config.yaml
activation: "swiglu"
mlp_ratio: 4
layers: 12
init: "torch_default"
orthogonalizer: "polar_express"
ema_decay: 0.999
epochs: 102.2
final_lr_fraction: 0
Rows from block 9 of a small self-supervised audio encoder (BEST-RQ), named by matrix and row number. Rows with one number belong to one neuron. Each number is 128 + 32 x the weight over its row's rms, rounded and kept within 0 to 255. All counts start at 0. Numbers have three digits each.
After each neuron's rows are labels from the 100 clips, of 14848, where the neuron reaches its largest size: "responds to" is what is common among them. Only what is clearly more common there than usual is listed. The data: synthesised imitations of 52 everyday sounds, one a clip. In brackets: how many of the 100, against the usual share in percent.
# gate: MLP gate (model.blocks.9.mlp.gate.weight, 640x160), inputs 0-159
# fc1: MLP up (model.blocks.9.mlp.fc1.weight, 640x160), inputs 0-159
# fc2: MLP down (model.blocks.9.mlp.fc2.weight, 160x640, transposed), outputs 0-159

gate.267:192134215083123089120117128138180146185144086076103115065126135121093192122152061083105104154122095159103102093128145143111138101104152133100116081121076172125116160101172163149107057105092118131052177204111113121086147148124099113109066155128114166131156120061077103116135143125116155169115106127112185183182090158147097158086123162090128139093159087158106121132133130097109182118134119122156175143092151120108139169091132133120110128136185101151067145130139123185090146170123121
fc1.267:201150171193140153135129135134147129128113122181106132105103138086052134114088093154081143088106141176151091171148114153160130099168163145140185180188073129133115137087131103170053125127118157127122084152169082129062113106136150102079170167143140133141105102157171145201068137165134165141112110158163111149133163132116124102134058081132109177120108142105085097159188136113085144081153119155113186072160105114190123075151140129164116167081183136150121082144099128141126131141105116
fc2.267:059065152097129112144125147165133165155078138118110189147111138153071105127073107121173122150153121124122124109147125132152166083119109097131093098067184194151117113072145177168137124180146126107152081162117088112073187155134096122107109180114116164110153128170112096153160173140071095119143101101139111062169151147114121141149176168164099089168105127161111177092128109194129105137097158131086172086102115105152164093131090094076068136132095138061098132183081126082099115109122095
responds to: animals (38 vs 15.2); frog croaking (28 vs 2)

gate.576:078114141138124138077159072109155155172066113105076158148167100156198123142163118083144126152087167028142140159104104113111168129163179134158185155149137093125111167165093084132170186181122143187131142121184106145119098101154120116149143153137088127144126119145125121079086107173153106170084089181177134122153119098133100072095118146124123120181069149114107121113135203106099159136068099154127113133121103096139102195173134112148123105145095145169135116088094106150112128085183186
fc1.576:118136134180091117104105067121119129156092125127108122102110194142139126146100143138078112160117143112140132092115088164091110118134164157125098066146122146167135178152091152080077160131064139082159112071098122118123115100107125167165179151065113132134133107165115176172150135166156120121100119163108147139129137162192130144103186176092124134084117122187122106177108191153113148103101150134161134101138194086184109206180133113092129134079165151172152142168060195153105129203089161
fc2.576:143040139178132086132177134086168112152111059112099125137089108089137170111111123143165104082164142114133129145143136088125130143082100098113192128104066153114186136102205079115153142125128120109133134128086171181111140129112124156075079128143128115100139156149174079089115142115116082075098113102120113151106049087168132124137143090096128118153126175132143128148176048086153107152142162144118167084113088143159136074097138081152098129193167144195138114061142172095112132086146082
responds to: people (35 vs 15.1); crickets (25 vs 1.9)

gate.208:090102079156153113162080163129103086114142141151074123093083142162089135099100078079186096156140191133132151064132119087173144117164113160129102173109139147142174068165099094146190119138116149110105167136048074089132125137150096165120053078165129073113118114141174105105107119117103110154136079081096148095110118160150098126124124081170100149159099146108052155106133126129074113144077086130127157151169153109119151190098157157132126123091163179157158202141124143114131167146170143
fc1.208:106140112065154064114145162151192086093146136140115143119161177130222149148126151149152061125100110088110141085159131147159211110081152123169075098146093143190165080129128126083160129091122117171143187094183100158150151182089159098098158139128114124161146128143122136141109111126112091175161130147137111149135099105119092160116111105122131113057088153103147110087133103150190075110160091160137147146119126143148091155155180147084172092095205105132140093190113155156161153111117075
fc2.208:107120151145118133073101127137127107126144118112170156083187103143206119104116130127116079121122160176160145086115159089095076127137097063098111114099128140095087137123081166161140070129114108107131159159128134097053101118137160129110031115106163106113127143089130087194128138083137156167178145174106117143094167144107098094117141149122150118166124075106115092061176143164138124134122158118161205070090118095102131130135109240158145078105091118091122102129169145119148157100077175
responds to: mains hum (48 vs 13)

gate.328:104057072140106173128124112083102064117166100114063112150078190173120141095153176129109076150117113096164110132128156133100147089100064094066070137112126143069137152084146200147122199128067094110108172165090126130144202139140114089110121138142099100140133152141098111135142128087106114142096130081143125198167077145107145109115142185139145109155152186120090084069115146218109142141099134151139151156158154132155104141117135134150094132138133171119112121183118094083122088123162159
fc1.328:070103135155130129118121148075151090159152089146189139113081119132088208101155142138123097110155141118129113117198141113113097090136133159157134170156210118133071097127130145154132082148146146156082094131149166120163139171208081123118121140094091173122140109110119180169149118146168176139131105141177131104099150106095136152063067127090105119080096135069162144173070185121158107138129125083074109202187163134107183164081094133173148129142064133127144121136145124142088132117131174
fc2.328:121152160128109082150108129137083122129157148134125123188121128118130083116121123176103142159164099142135132188104145132051083130123090091094161102146119122115086166134097145103098085176106129192144165137064081137070128097164090147157067091154181137140129135145141096093150142081154084172145081113110103194150108048141200148167161071130158132125164095082082140107098148102128150174107175068167146121152081140167078112098186123175143115133089052150142111148086113121155110106124119
responds to: muffled (low-pass) (32 vs 11.7)

gate.422:124139117169225140131153217102052153141150140100106101086109161119167149204119128160121080095115096143083131113156136117129133178158140137122090160093138131094117083204142181153146096034146135139147091149115130133110147114102094150159125133176107081151167116142117120108144111150142112139162179095114159107098147081108138141110140156110110171169192046173142058104125087117199161113109119141077097109121107113100127166126127109066147156130108095113128089172165136148156123136184108
fc1.422:068147128147112128200123149117081091105112197129151178129127116154121108143091131140140120200197088173131201138185123115162102123152105106181106171143167121117103111137113139110132134072131140168096105101111092146056150179094143086180127155088073119127089119157200148188131141109094065111109161093121111133094111109084121158134086100110141080102172115139118138086127128130104099077119150171067089126157090155119135130105130122104085070106133090102097156203098145158137111161081079
fc2.422:155113152140159082109074130095129108088097134161145145116113095148110038111162120189125174075117107158173153143114161076135160167116218140078115109166117131154093187138178079101152071114119068150156130091155123084146143140140123154141072149147207090116175129094102109099153118123102138103148139132136084169116149146104135133128175148056106093122134128170157119107086115119106138059105108151158186109156134181189065086117126158094094115136178160130090121125146092109123167171151092
responds to: muffled (low-pass) (40 vs 11.7)

gate.182:114108149134120115131101161174093113169140170132088134090106130164082136097120080098123144126089147151104081116144119132110055121145122101139107192095132102137100171154151143124127153136173130096149174114174145073148060087120157059097195105109208142046140144105098099127124078083134137124069139145171069130113114120120145112088104180118171139161203160100097112157120141146108146145091084165091152123146201144121153101087114119141117121113128131172167149142121141136023075184132108
fc1.182:235101171152117123128090142050086128164168126122126097096151108150128115144155117121156156092174184139065111077190165085115156136095108086098126115163131128125074163145117107121100131108116153172086147144141186103077133169097111141062083088142124135110157099095121105116104085107158121146093136155124110176127144086034147126123126134085062137167125138080136106113143138135144145117191056131076157146141197083137071105123160108155124107127129133147112152158170110097119155146201128
fc2.182:092122157143167127147129170144131116139111132137141146098187118060090148093127173159112136095103113077096118123175120143121111135080106173086068080082148118114139122064149144148098115145120126079162079122091133130080140106141124139112223178169130161124137124136107162119144128171180097108134106066118168132115186111096115199117087085118137166167173139135084167115140094111144085156111198124105061197141131125179126108159144113141144059100093146100119150212153140123178195124103122
responds to: reverberation (61 vs 34.7); text has "room" (61 vs 34.7); text has "reverberant" (61 vs 34.7); thin (high-pass) (31 vs 11.9)

gate.253:151185197097132106129102086143143099123120101115118078125113177182180144122138149140142139130138154079121176131204144120126130078145142175088183173166174128120087160129111155157167140091139107133099070117092093108132136095179131133112129119166111116140116088145087087127136155177178186122097182104081100189148094137067100121159175067109099078181186139113091082069130108136157091120109157105060136138126108142139133100183206105150129134086146156134113159170126095099181138153107115
fc1.253:155124184163133118141089064163098118175129134086133137099093086122089175149077142144101129112184168115129159118089135126181054118076075123139142210112125068111178126070063101138157130139148131072135082099123076188179108117160148156142125116115075162101123117117083128137120164093145136140141164123130126154113107164154123114101061149160129143153121120083061104108151128209113162150141100150086111130150104136117153120060097139145133140175156150131131179191168173178114126066140135
fc2.253:118060107079113144167106138142120089102125091151154089128124079092090198127184119074178170043169099125134101107113124124195148158197122104144124166142126168075116169101116165109111085192139093178092171117116113158052132105151174189126157087136149099158170164172156131115117121158152103100143105099169110112133121104106124126161120139132160149086134118146205174114105093104119137153145132089146122159100135140103106097128121091130119113078109090162107175105105059110179169062140129
responds to: muffled (low-pass) (29 vs 11.7)

gate.570:147093200093149162134077154117080106180126089132100095152125169072132084070131128093115085046100171151151113123106120088064104126085091091138119119161105126126139124130115132154100165131086163150145105122139149175118145141119110199108116097147074136139139129196106113121154190082079158104083079160102078159147108153114151111153096153098168141199124128087169058133151110094181155078198122145183114115124199163109145136130126156128146131162145079167104119094100164091139127112106115
fc1.570:050134126151144082175125109186157149156092094134117116138136088171190102154173181133123136164217138128087099146081161150156112192127126171116104148183159126149129157111151160147100136146167179130096137187100110179131201103128100098125144134061141129130189143147131138104137115136130101149120153088134110137128129127113117143092145069094125103128148133166096077124124087115082102163078106129045087119152139152086119132098107070125144103155110107051069164103131171090105066161182137
fc2.570:115176107188098159089150141097100116136127154140128083122074104163132115142159138098143132090191139185093167130169110146150180134087143192130171123145179131090115115119096134127099104151111100144120095146156118120083107141170106095087032145117075169127125148125154126098206145127131150123140193070124152113135151164199166117134109119151128132170129115197176164185145124161165166187144103108154094136149182116171187204136178149135082153113166143106126080128144137171138088110080117
responds to: reverberation (81 vs 34.7); text has "room" (81 vs 34.7); text has "reverberant" (81 vs 34.7); quiet level (66 vs 29.4)

gate.531:121125119076105135155115134151104111130048136169166142133074124151138094084144091079097155126155062094128091096104120105163170124106111068181110162136140109165156122183148115133129141128128122102162144161119122085111030136179127129154157121157120190154121149158157146108142137145196044133139103067111132118114122201136171156124141136129093123140126075185179112136100113106118100081127129075141139115102169123181089084152133141108127130125117105163118099060063184079056108145091079
fc1.531:118066126154123140148155143106143165105092118122163120085177110064090122078094176100089107125121160169104177146176129117129129133129245198147105128130152131181153128113117156127072088139147082140106108162116124166130116138156146097123121150152140105242122085127135148147178063149176093191087113073098156160137118151065116098110085128169140100108155153124183156171166154115119118130101163133101106130125194140121163102158090137160129076124164138094157102115123072119139138166139083
fc2.531:112155135083194124094132139151135148152130172164159099142152166098135202182079111149165176121155146089121100123112113136101088136135104146040118132134087087100179117116059154157112132142157108148105140150108145122123130097113126152072086111104126138143185141103157126152138160130147068139132150163211132099126138075139155112080086168076115197049185118124134135059143112153052099125093150096125109121155116151131078174147088146107109081129067156103144130138195180132130138122169155
responds to: muffled (low-pass) (40 vs 11.7)

gate.346:136150111148162141086089057130096088148123094093120113246100185144118124158123098103168113194126081096103185166113174096119136161139185096152092138165128202142128146091169112160095119059148117065143150151108142164171124142093149132134134182133106145142085133126143130086140105170160152094107146076159138144070136138099173167155167135123174121140112162042139126133126101156150170153128111162098085113101164093059131114131098127125091120135118123149047122180122153135100142147151129
fc1.346:104164110163105097157062186138132107107111205092089188141099109117178117109159153105120111189117151153129070158152123116096106086092148124110083142110101135138122110108190193203162142095102115117103083128156179148201130121087069119160151142095128049119129054114099121129136155101081087134138215097118122128084098148068120104111106131180132158130098171134161137145170117133101122141085120138156045138133121166118178156127128125129186134116128092154140127140094103106141087167091128
fc2.346:118090090097158096132187163092169114159141081146097162199161141149096079129086147163140112070097155141113111146172101074084171169104145111124144154095100102188139101138153111089132146122145105094162106142140107050117137107129089145068139104178159153130082124120116148115154116145146117168129093153140131180101064095115148074118135151141101154121173139178126160129099116061072166168141142125172163135123056140064109144062132108063129136141171072152131162106129128111100081114189075
responds to: signals (46 vs 11.7)

gate.617:151114165203214075118166153120184107154130158120091127181101157145079132189131121108164123131084119104181158139103149166122095119158096102171163079155100157114196143171060127083147125152168142150145140124162108117093111091131168155130143100132119144120190101139134113133145177149085217105103080122164133116179141124115095151188140117110148100095099088158112172122117120154091121142184104169081150128088147132145113159129113094172090104102133188065178141180128166099100095101097111
fc1.617:125116175127151159158147095136180145175065089098089164091085119117094153179098119118127131126159122103179115098112180167156124098116175129149115099148157111117125093149050117119072187154099120156083124114154087103068122149119108085156079140098155152162178185119035127104097132062141141130195075140111097111126149120176136156162127092072155126185101085090097179127110131107128114142161096149119136152101102107168110153085115123165154180083138126081113140147132098162139125171128208
fc2.617:096110177122158154106138141143126076137078162086163097134087144238061111172149128082106145173151080148092171104145148131130140106100148132144144186145104110090096174156142110095109061120164150103138160085090147127105118107132111122145098071146195162164129089158130098149088125165146157156141120166193132122145101095089191097127055167086111104077173115173121186148157160120139094131150096107114113120103179134115063090122122094174149089123138093112134161119121153106151061129147086
responds to: mains hum (56 vs 13)

gate.233:134152083096130157098064049140147102179123082084105110103134107078151157123078136123145149107149105144153154177135104104175186116093095171121090103132180095132129092124109124141131167065193107126127093160179124071125132066117175155091157150089140089169133109128135160141103180134082088116139121062130134112122051157114112173123059099066090101163126118142108150152135127127108152117142051097144094147117115164111148157119146071125137099152134172131180061170116148160066156160130142
fc1.233:148169112053120125148142110083126196135162096104118091091087081172143100101126140129093147150139134149102103153162089122152137099094098138151093172128204072146099160110119118075143142124075161178122157077202119098177154126136155131033210117097086153186059131139088119123147098109125117054150171134083142113135090120142138151128112119085116101151121146143142173080119171128098111196097127165121154144125099150121107171101117095100157183116107148123141103101146146107125151045105110
fc2.233:151129122190155090100069110054140122115141110126116094138144160123132121077098165128085111132094129168150161189068180150062126134121127069135130060132156093156186143153096129109145142103162136141191135119153131131101141121183123148165122114157110134140000122138143128141098184138197125158131112159165170132160124120073109109180167117135112128201145088208121124109147131149153094101135101055101135137113136082071145073123129122118136129101103108117112110080180144134141076123103130
responds to: animals (37 vs 15.2); people (35 vs 15.1); meowing (29 vs 1.8)

gate.228:111111114099122081172104111155180158110165146154134145092151140137125134107118125128137163148128170138123126138110107078129154084177135164104163110123170112125071067083171107047144161124175156114116165083091114201162131094122139140058141080138132112128131185176150094122092091129200143118114181154120125109142170099131145133081156166165111086101175090172104173122113105113135127138109168097139160158137183171124072123119091118064161105135095156120201115118179173144053061152102166
fc1.228:095045131062085139116095160205149176101160155151081147102148172126108108066098155148111138114119140124154129102141130135117113127157201173128114112113150139138126089118118101174131169093170135151102175088156053179153133066077158142133134117156092108149103106141141132081123136115138165091127155083167108105193099165161141163167139147160183125105130107136097137128156185154124085131099175138120190128133111153094137169123110189134188106163086072122180150103192197140082116110131146
fc2.228:160107093053119172123098130167120086061121119117071064114099135108082120132149168109129076132149112199158119122088082182161130140126154086115101093148143059059106123159096130139143083133103174134136089085154171126161187114125121124088175099149099103149158105101111099143127123114108093152151131077132134189146101139197071085087171135189055154165115081141147105156101165149132115146138121138107081118138160088115114104089133111174142167107124131129069144082053139124085150129098138
responds to: reverberation (64 vs 34.7); text has "room" (64 vs 34.7); text has "reverberant" (64 vs 34.7)

gate.61:200137094120077145158150218125131119154096088059120170128139127114107140111099126163069085086108113127153158078108149104119164152102102170117129133128122167162110134178154105122103110085148057126130034068038124125129117101132180131132176108107083150114121126147141100066170090140122136093098142130097124116127097089117108154084117177129121162111187117070157088102128106159108123128093135153139102095154123117123144194182117141113092125081113143141138155092119124166140123230098079
fc1.61:170152178135068102118172135098137155134156132187147135164125135059100131124099153077108159104134106145114106212074131090090118140147076116102115118126103129144114198105165183103110130081074146156122116152165088096092132079118145134171186131120180087054108124083138111085127134165129152111174207104089047154118098157101096153148137127139102113118081100130235125137111188131100134164150116134117098123081178125099194157166110109122104096129102111130113133096114148136146130157153116
fc2.61:117104096113129175073146067141101159158111116121083139157166167142130086103132132142097113101141156063158076144152152131096139172149102079180088163116112126187115115161099092112157164092129150089107164159136100143133071180157113096173107127123136151162139122172136220138113128069163126122067082147120139102059096129105122097124165103096127151175182135155149138055168078148112161043167189096121117174134120152101080131066094147150119094130128156115110141181147096114104123084148110
responds to: people (48 vs 15.1); chatter (29 vs 1.8)

gate.575:061170093101140152175190084126122058110142157175157152091126090103103137098109131150096131121090133075120118099139169086118119091142124154126147168162101186097152137171150165127147157099126147136139165096211125116125097075111137189081131080157174150110077175142136143157160141107108127155064131104150176106130062157136198080169122119137155111095141117124131163153142139130136143122169154177114097088147178108145068215084114123137060125093113127143128177109062122114186129128134141
fc1.575:067145181137116120131159132063129108115138120136100172166143166090125097144095118109151099139082216107076081158136152100147123107132157138160149141150113165156115161119191102100157088136076124157181198130122068122131105144165106122113148131128156146086170124092092139161088100174118116153124084061176102086114121131163152125179205090158074123143080060116075113089164121087101146172122146148098132130121075169153153155113188169129108129132104123164128146140198127114196156080131126
fc2.575:098133186102155127125122118139120132090081123105123143125156136141171122131155160150162180166080065150107098035105157127103180175128147085148113115128106155070094084169093154174121121157130171127119136148164087124144101156152183219147109178090173182166079116122146163163129107129130103112192126118112112115152143174137120111086084081163105111119175083155131104100098106138106152132165075106111162113101130087205198143121143180106105168095138155109124092137167075097156194142128115
responds to: reverberation (63 vs 34.7); text has "room" (63 vs 34.7); text has "reverberant" (63 vs 34.7)

gate.329:067151174166166095109145107141110083122122150151155083070169188107087102100171170150122102080153113129133113148144179123157111138163081048120129123116126125070134104082102161185140138145104158118092080175072078153103154089082062136088123090139097128196145103112132143091116117161120166153138124119181203108113066082121157091111104151101095189165120139119172126167114095133135149117127123171126110151099150133101145121151159122094083184183102176142108076178090126134115149131117077
fc1.329:165129148099113163131164118097173144118043146098152124162102154176127175158114164171143151124122153122141120104083219118044140175104110136174173088041167099169162164120109093129123125137122135131097101147161145120099084147140099098134054122175114111111148163162148132144164106093104144172089103159153148101200186152158182106113165130103090111129144177133147116148104116118105120128141163114140183088115116142120099127137105104074097148096116113126069212073145129107080099120156187
fc2.329:157091121157133129073110092104134061160094140142127101166109188116099148118086093081095149034100123075142125156102119094173115134155164122152130123188175108165135072061113114156181134104124089176156146143090085115126156131182170132102162108142098125194175167164119185097093115150170162153138173112115157118103133095118169156117132202123108118094105174149107165147147151078167098149100200123128198147152138122121171152113121101131091145109152083161175125173140119118135115058137118
responds to: animals (54 vs 15.2); mooing (46 vs 1.8); muffled (low-pass) (31 vs 11.7)

gate.579:114135181143122130131152093130108128103145118176111140090121124125078131073115126094123100155188132130123111123131143030140102097077177156167151072139078180117184140145172161148111159162131157121161158081125083217145146191091188108183139146127147135140132157134112132161068129149139101101113138147137202068158177104105177156139134102143131207086132098161120086058115103099120078083177166109108188123089152163156144138148136154092128089116110175130092139160150141112127109152107149
fc1.579:137107105143183130106188119109158133133197069136119140129077154165135098119141122075081125126161169104184155144054087127137078120142092139134129131129151084196129102136086103139094118120056124160178097066124166155101137173132112179166148166122118162113132128188091089161141165112179120072112091098146112109135161125142189093063112113125134143118175169092105123225113155131134135170175094188088117136123141116104122071083190169104157131128098137102116131140134113121070104108119164
fc2.579:128139108122088147158129170115133135144112151131122108139124147120116128109120129171179152121213149152083112161117099120128191135196131055142066115134078110164113134087147086123154125180169152086142154155129140152101107178118121113142175171114168123127100187102092110176122135111115102102163164110109158100137170190174057110146152112120192143135148136135120072120172103018128161146133133095049080143133070092080114186124122134091126089153114186115131143109162172167096162143162165
responds to: reverberation (60 vs 34.7); text has "room" (60 vs 34.7); text has "reverberant" (60 vs 34.7)

gate.455:110233148175070157125114133096110103144042128140111113114094116104135122141121153090107042094157111091173078100152118104123091178120107186094131105104188112112145194076146125140085139157080168144159116151133115138073116204107134192123104124148134139140132150131143053157075074074120162135151061131195100110122143118157110140069143158103129187096110153177126097154148084108141113164146130140135151116103158152083072136120131124102108120114116090112156151089108113142141114139102088
fc1.455:151098073151178199168148115140098101109172138121115108114154105163110105110180085200105171085134120181096114152154146115098143087101145161127154150147178088065114139147083125140100144115129117105063119155095116157135122132146175105126152129148150176094171127114134132112009092127136116150130118108086109156095162113098142119157130164123104157130120182183129166161109159080133183091095144120140126091172106135146175081113138068179156147133150158193085228135172116142137136134176101
fc2.455:103129154101118153130071141050126150085070081138092097119123131130139093138142092055153158133116138103099127127106128195109080092100057102121130179123141157117052135117170108135140124199174099146125174087154167191068126097102129141096118096150090101148156092165106117115204158143108156152120099109118136061133088155183136130129139140124101150166081037108103165097107146107158136116103117139138088114182136103174127147153189119145137100107111146101113130123160136168162175192145177
responds to: signals (29 vs 11.7)

gate.341:153156168155151217150103149086097121154162133086126125095120157135090135148131099109174190136155152100125122187102112153134147108101100111076166136142117109172103147109155138150132101147129125132164109116134130153070194054133108131072168153129059166081108116148160163138173150149136094075097125176144127112112134134112169143110102119147176143158101121141111109091170167084144127177165143079138069117113090164114100164122162098157065201097059143092179077024129117157136130139148139
fc1.341:097127099111184109087139123160079152119104114147110098072111170160150131108064111110108142117147097127165126063194054171137127120132100052137114145077100132110103160158129125102141192065115120128128122093114169117157084187155122101162131145128151095105155109118185118156095163114128134102093120110135175156103126109158183129156186127086153130087107089216118073175116186143142183162109124143127128148054120131084152096123146164150134063126118133083121153149103140107197105183093166
fc2.341:145141145112076055185149181157146144115119101095141076130165166145158136134116135116134096100154129151120068158057127168069112149125103096145129128157122140150133084157138157092107073158111066174116123139063126140086106136097122145021134169136109138174140137101155171068125156109085102124171124134117084124161147164114080162134125174155168160175136098075106158085119100120077144100115101135158090043115149142164125144104163157102129106159119112159118115093204149093147150145205150
responds to: people (35 vs 15.1); applause (27 vs 1.8)

gate.320:061110147124101093128157164067112141146165149129146179058125165109080163121148148136133123144170134147141096128154179095101121143150095136099101071173121050128140102143164109096089087112068129105116128148135137115094169155128156150151126100180137145214162112112134095167093163141136173084075141128047140145159083127121164095167088083213126141136156129192118160179111143142136086094196127186101135128127117084138109108117114106119063089144172080149141176112111089097158116109107117
fc1.320:120105168108156070150188159110120126112164102117080086139159152154105156062111149095129101170132101101157120122104108131161151131158184122129125157100110095047140185093089108107081138156115098116108126144217071132162150127095094174106117159161074167137127139145135125114146112124105125156127108108102135126154095137136084146102172120120126052173170093102102164078146105101134155193127131105111193147087111146069142193124148120159113087119124241140101144088128093171193102085134139
fc2.320:090085107196110134141165112081108155120126148088143112069185104122176137125152126126132068120130193188148147159112181089104160161181080131138095092142097127157129128082121141143102105124133121165194165125107170069113219057167167086137111121174118141101116165141110119119151120151149166078158174167140127175101118140103111148119160128168164157071156094182140174147107106086118098092166150126157109142086093114157126093110167100155191170153106127159153163111083105077098104086099113
responds to: reverberation (65 vs 34.7); text has "room" (65 vs 34.7); text has "reverberant" (65 vs 34.7)

gate.566:120137167110156162106170091085133166174168127112138121167134133165110126142123089115075067115139110144106167057215174131170146155126147195200130185151091155110124164125131126139161131100112110165099105149084162113083106145127102107092130097146162133119130160162095127121149146160070155096097127119168099100134116127100119155126089192211156159077127138163122195167167115154105100132113072100110119137109146072117076175118090110117114101180156097167126161100134145166078073108116208
fc1.566:066173139139120103155124163119066065105145106156170084085106132168124159129142071181098092114082128125161121107105158133187103119108195146102101226168123142111142144155081154141097134156106092183177066083099128153121103111126155140150142127133160134107135121126084146148189090126143078160105088108181132130129180136128154131140133044148138096118138112179146146114132141157151055108116127138119138133153136123086114106114082075155202159098101138135156067095103142148176211150096135
fc2.566:131144107110166125155139142139114092137133130091122078149177145119148155102158105104133073178138159188138110135073140184142104150134157139158105177122120115153181183114162074075086092063162148115093119098092132055160136062091145140105147090054128137204125119168123095181130082163133148159116115143124099148115115144085152135068115159160135100131087122129151082143109147164149174108094128095131076143154072119141119155128088113098110200127118190196137166108116099163140131102168043
responds to: reverberation (73 vs 34.7); text has "room" (73 vs 34.7); text has "reverberant" (73 vs 34.7); thin (high-pass) (32 vs 11.9)

gate.427:110111133137170121106155139117047092158171110109072098183148144127143144126133087111148107126122089140092134154136154119135131138061113157145057099150176156186153108129110170128101098100087117087136122156126162199115108130115130088129136154171138149082170132199119102116051079052127110140106093086164149099095205186119123128125161119153129103216111118098159117164180156164134123136130096154129047134099102126104086090136100088155133144126160053167082119144159140123126097150170145
fc1.427:139173125066166162150150094132092110137147100205125118118095109110092072215141140204142127161159104123168120094078091113094133152085088110129136108165163094105147205107129093097108133156133124117174109127164142150085176124148098089028088160144202129091149111112135121136108122139095160142111142145126159160122115110050133115186131204106097140170159078128083088154157114134106105127136094092129186155114117124157184117121133144174143097122131157133131130111207124122140126134147190
fc2.427:088090144158115187112103170133136093108145106102160132093094108168116152157093156119190120125140169077094221160136112216148078072148125098129135129121181135128143191151106184129138183201135138138131107149110145173118131152106144161140155208155098080124149128061056168134119143117111100123096166139151141075151123164139097131163120033092118145140142101149085143150115139181166114115094170104062107137117159110160144159141110133086123118132107154210127122148124094146119145107104116
responds to: muffled (low-pass) (33 vs 11.7)

gate.340:134167093176175179127138119096113145114137097127130112182133085146158126083103083113124166122177118146107172079127156132140119112128072143148089165125148150149096137137064122183045113153122120135146171126113052154095157096193108156101101163212115121184147133124181072113160139147144160134101165091048133126129109092120089159124119105160135104205112082179138112147167108173176148123115046100118156140074117126131114142150158183102132131150120189136133084138179130080138138160134157
fc1.340:145149143131122065127101040139104152119151159121123097136119135123224110171105133096093061122110092100120117130092151096116182108115166157190100113092091104147210098123107100106118106124162132117091120076118138113166146134109069153124148163114121070153124148152193135121153091119138091139167084152092065122130151109125134112173162127166101195118117120060174144127168152077116189127138151082111129113142185098081133115121116075142169178140128133060149111067149140183131097081104152
fc2.340:074160132136072154145119161133107130139153163064139124098139119062118114161150165162193131092106118121132137100114082144112082096067172173195135136097128089149108138188166064148105134152060137134156173105102154143090130068133121119112123099117064156098108132156103150117124137113090133112062149139211108127090142128111114107129180139100071184168094150126106081146131088186128130130126100118083160093110198127096082127230127096117087101165104116154160125139110161105148123077124133
responds to: people (38 vs 15.1); snoring (26 vs 1.9)

gate.446:124158124144151140151156112124187190157150139173166086206106169097149102080146164098076149191120169067111112119125095163137187127150148118121156127135145075067131129164086132091103126124113112107151157144173104178109111116077152159145217122149175101104132117121121104124057093048123157154106149128148144151052078146185061117141143153133139119088152081110122124159152108097122088119176133101136144108108142093137134105138118145087137114118162072100142175153080148182097110201123112
fc1.446:125142108148178136106125120107122179112172191137149170073084066151102129172178139148141103167089065145119130068144120094107145146162151109127157178088131110109092184131151172120086148139143080121142118116129135158161189144138174081153146112120117156139144047125092165126176047146085142194150134159120089148096144168112068208175131087112114153147129126160162118138141096118061153096150126186159136161146115085065112084100133147123103126143091149076156090125155139146150158120135186
fc2.446:111090153078084125146147196110195106179160134139159162150127139127130120096145129112143141088158138141108162147157129077142117141108150118096126074070107144095133097152106115124110094111113140142165160079085132140110091113150113137116084148170151073134216108139159112089072173149128151119097062151152162112173148188118127103116153149102121117106072128156116121142123168104200120196133088151140114156088126138188085095133168115061096130148116083092172088120131126090099125126112255
responds to: signals (30 vs 11.7)

gate.78:146110159208097171080103128100146133104139113150107114148153167124079172098169144049132131116135125173092152093098159080147081115077145152145136121081116129152077152182137133079112164121145106129141133093121104101160160096127132123161147133138123105126166152105090126135117085134090124064152080107111096199146126075084159153109154134102130112141185130181161149111149016073157110098170067128123174123079123159134041133124171187114142167122116148123168119174130104174134174110121090
fc1.78:183146139162079077135167142131103176109175113067141091098183135143143125109093112121087121180122082099139115120141114118080140161155180100105229170111095086104099104163112047112113115142158117132143111074063139130109122085136141195118127131138137134124157118132114096186217101093169162128083126113087106167085089119100072179163164162119094158100091092099107143138126126121198170146102168119118104180131108168138125108099125150110130081117142095168110144181072098128094114153138139
fc2.78:083186098143136135121129164154124135174135121132097153132186088129110125115148179138146118118121192120073162142125129098125167137164085079072127092153087094171201154163126153133113169201068228094081134122145107127122148142125079087169132126118155112057163116157103169085119099180115112184160168094109172110131141097077093097100135117077077106156096107125159124167148159130108110151135180097114114121152188108188134128135126130093150149165092097160095090130121181152137185089140115
responds to: people (34 vs 15.1); muffled (low-pass) (30 vs 11.7)

gate.488:126137174154144194127142093073125117128076160183122144107096172172152159133081154098109156089171114163094072130084147109176143166098162119129141124162120133106110152150072124160143167127143076147158063152163135050171126062140165091135126177127115157121161143141099067116099127143101193109144147107116122147170144156186164089168121073071131166140133128111089096154157133152144116119091110156114130076110154134117115115053100114108133088120119197214106098177145120053125111156134136
fc1.488:183161127154125131114080103115068158140110160112108080148083181147147155162108103147069112097124138142179130075115130127157142113108168140129105181080178086125121158164147128164076151132121145101119103153152146123213121081125091104128087147039120143068147109143125082049141148083175139141163161182106196168082136119186136146108062082162158200098132108105119106165144132141114084122096132145147185180140112148126139142126103133100139079079099103103115087149086138097113132147080122
fc2.488:163203144118181100127145144122174062118140065123098139112136144099195152118108092106156110121139112172148133172137152168116164115141145101104115138168129126136128189223115091080193197162086100137152141153153122114102108105189115150084171172133127157131143061129147161152144088071096107152088188150148164149127137149128124159080132156093127138027135041125114130087143120110104109113095092148109127137168123140179076087130140125148095131139156171135185115137105145148115119094155082
responds to: people (36 vs 15.1)